A small multi-label audio tagger, trained from scratch.
Model: 3.05M parameters, waveform 16khz input, norm batchnorm, depths [10], widths [192].
Training: adamw at rate 0.0024, 25900 steps, batches of 64.
Data: trained on notes from a synthesiser with random patches, 78125 training examples, 21.2 epochs.
Rows from block 4, named by matrix and row number. Rows with one number belong to one channel. Each number is 128 + 24 x the weight over its row's rms, rounded and kept within 0 to 255. All counts start at 0. After the name is the row's rms in percent of the matrix's.
# filt: filter width-3 conv, dilation 16 (model.blocks.4.filt.weight, 192x192x3), inputs 90-107, a 3 kernel for each
# gate: gate width-3 conv, dilation 16 (model.blocks.4.gate.weight, 192x192x3), inputs 90-107, a 3 kernel for each
filt.137 089 [154 120 103 125 149 118 161 147 103 140 132 117 127 112  90 111 101 156 131 105 129 107 123 177 138 140 136 136 130 113 163 123 128 120 137 145 128 113  80 125 127 180 137 140 162 102  97 167 152 132 108 108  95 149]
gate.137 097 [140 145 105 159 110 139 149 153 113 136 104 113 108 100 145 118  98 127 116  90 100 129 117 113 170 149 142  95 171 158 168 153 140 155 140  97 142 128  84 154 160 115 152 138 140 148 118 116  88 111 152 128 136 116]
filt.138 094 [167 135  99 122 149 110 133 108 120 145 144 101 125 116 124 111 143 144 130 130 107 150 130  95 143 126 116 157 120 128 163 109 130 118 117 107  87 117 115 135 115 103 153 149 149 141 152 124 151 161 108 168 158 114]
gate.138 093 [140 141 123 120 129 106 114 150 122 124 145  97  91  96  95 111 116 121 140 114 120 136 101  83 140 145  90 133  95 135 135 135 124 129 151 136 124 164  87 136 132 119 100 136 172 123 135 113 107 106 136 187 146 114]
filt.139 105 [125 177 111 119 136 113 115 130 130 125 143 116 154 155 146 108 104 113 118 196 113 126 136 133 129 118 113 132  94 128  89 140 143 114 111 164 128 175 177  97 141 151 155 132  98 104 129 124  77 148 114 132 109 102]
gate.139 105 [ 98  98  95 114  95  81 147 169 187  98 105 109 104 118 108 137  90  93 120 140 141 134 116 114 132  93 137 140 145 158 151 170 161 124 108  99 122 120  84  97 118 109 107 104 138 142 119  90 100 159 128 138  91 144]
filt.140 099 [172 120  95 176 132  71 111 142 140 130 133 118 128 120  93 147 132 111 123 118 137 136 144 113 160 148 125 101 117 157 106 150 149 130 136 123 125 120 107 141 141 103 151 123 117 142 153 111 136  99 144 151 135  91]
gate.140 100 [115  90 116 113  71 115 125 170 143 125 133 138 109 113 129  90 134 143 156 139 136 122 152 158 123 117 129 138 124 152 142 164 136 135 149 140 105 114 119 133 150 157 111 108 134 115 110 122 131 132  99 135 161 149]
filt.141 095 [118 135 120 138 107 144 161 155 135 171 107 154 127 174 134 155 121 137 136 130 131 122  76 111  82 114 149 132 163  96 135 152 156 113 127 142 107 174 138 120 124 131 138 129 131 146 116 159 141 136 146 141  85 150]
gate.141 098 [126 162 112 132 121 119 108 127 102  91 142 130 102 138 107  98 150 145 118 151 151 109 131 126  90 145 146 153 111 158  92 151 139 110 119 152 170  92  85 109 110 140 149 138 101  99 180 166 127 161 178 120 149 167]
filt.142 100 [106 133  82 107 135 102 150 106 131 136 147  97 142 133  91 137 162 125 141 130 118 132 145 132  72 156 120 128 114 130 147 139 148 112 150 114 102 178 139 100 112 129  90 135 109  96 160 117 134 115  93 103 124 104]
gate.142 101 [100 160 116 112 155 120 127 107 134  72 122 133 139 111 140  93 105 142 121 122 118 132 135 157 127 114 125 146 138 144  77 109 130 115 164 153 124 145 117 115 151 136 147 118 117  92 133 132 103 100 104 102 133 131]
filt.143 104 [135 159 159 112 115 156 143 134 125 139 155 130 143 186 169 146 140 136 117 149 109 157 148 104 115 102 104 129 107  97 130 145  81 107 130 111 121 141 113 124 136 140 117  98 124 134 108  99 101 153  75 143 108 110]
gate.143 107 [148 125  51 166 136  68 108 127 156 176 146  91 145 114 134 124 142 126 117 159 110 124 154 107 129 123 108  90 109 162 105 147 164 125 102 108 129 117 117 116 132 120 135 134  93 158 180 118 126 126 137 166 139  99]
filt.144 100 [121 125 120 165 139 155 101 128 112 123 139 143 128 169 133 147 141 139 106 146 125 154 146 148 141 136 118 107 109 129 147 175 109 141 125 144 145 159 158 144 119 124  79  80 142 149 137 124 120 153 123 132 120 120]
gate.144 100 [144 143  91 122 130 129 162 119 116 133 151 119  93 103 143  96 117 137 149 149 118 132 163 150 165 137 151 148 115  99 161 116 139 116 122 140 174 148 159 103 126 119 115 164  80 112 134 142 145 141 128 140 132 120]
filt.145 095 [124 102 107 116 125  70 150 113 127 141 135 124 137 121 148 153 165 128  88 134 140 106 145 136 138 125  82  99 153 136 136 145 124 141 132 130 126 120 127 119 119 130 143 123 139 130 139 134 118 160 112 124 151 128]
gate.145 098 [106 119 114 123 137 143 167 140 132 111 110 117  79  89 139  70  75 123 150  93 108  69  91 123 171 137 142 128 128 117 169 125 131 163 147 119 175 149 144 133 159 123 107 117 111 145 108 125 151 126 113 133 125 124]
filt.146 098 [ 97 141 163 136  98 167 118 152 117 133 102 179 154 133 130 157 106 144 112 134 144 145 123 146 100 117 199  76 162  66 104 129 128 149 138  97 155 149  95 133 128 112 138 107 140 138  75 189  90 147 138  84  98 165]
gate.146 104 [139  94 192 113 170 175 158 108 116 113 122 156 132 183 138 105 153 130 104  85 134  88 121  85 145 127 154 151 116 133 126 127 132 118 136 150 129 106 107 124 117 157 145 110 136  87 157 167 143  90 129  96 144 175]
filt.147 097 [133 134 142  80 131 150 150 122  94 125  92 190 119 102 165  69 116 179 141 108 113  99 127 141 105 145 161 175 148  76 149 137 104 117 117 145 114 143 141 138 138 137  94 136 137  96 140 186 151 110 150 105 110 164]
gate.147 101 [155 107 183 174 138 143  95 127 140 148 122 217 149 128 155 169 111 126 122  97 133 149 120 112 136 137 148  87 124  80  90 126 121 130 108 105 147 116 105 131 102 124 143 112 142 165 139 154 141  93 135 158 122 157]
filt.148 098 [139 130 166 155  93 189 117 134 106 139 113 173  68 125 126 148 108 145 121 130 119 131 109 144 157 131 164 109 173 107 128 131 108 154 150 128 146 121  85 151 108 128 120  71 141 135  95 164 128 119 114 187 156 191]
gate.148 102 [135 106 115 112 134  92 148 137 161 142 147 139 117 108 120 111 165 123 134 137 157 100  98 153 144 122 124 113 125 134 165 156 158 114 132  99 172 126  99 114 123  92  96  96  89 126 111 113 134 140 124 134 136 142]
filt.149 100 [149  79 174 174 116 119  97 100 141 177  98 147 109 131 105 184 141 110 152 112 133 143 136 115 120 116 130  51 120 121 131 114 125 146 138 144 157 108 154 142 124 148 162 138 145 187 144 146 151 106 136 137 127 127]
gate.149 101 [112 120  79  87  98 134 204 171 152 129 135 125  94 124 114 122 142 142 143 121 115  79  86  77 146 111 121 157 129 128 179 156 125 135 128 106 123  81  81 132 121 133 114 118 146 101 134 121 153 113 136 136 140 136]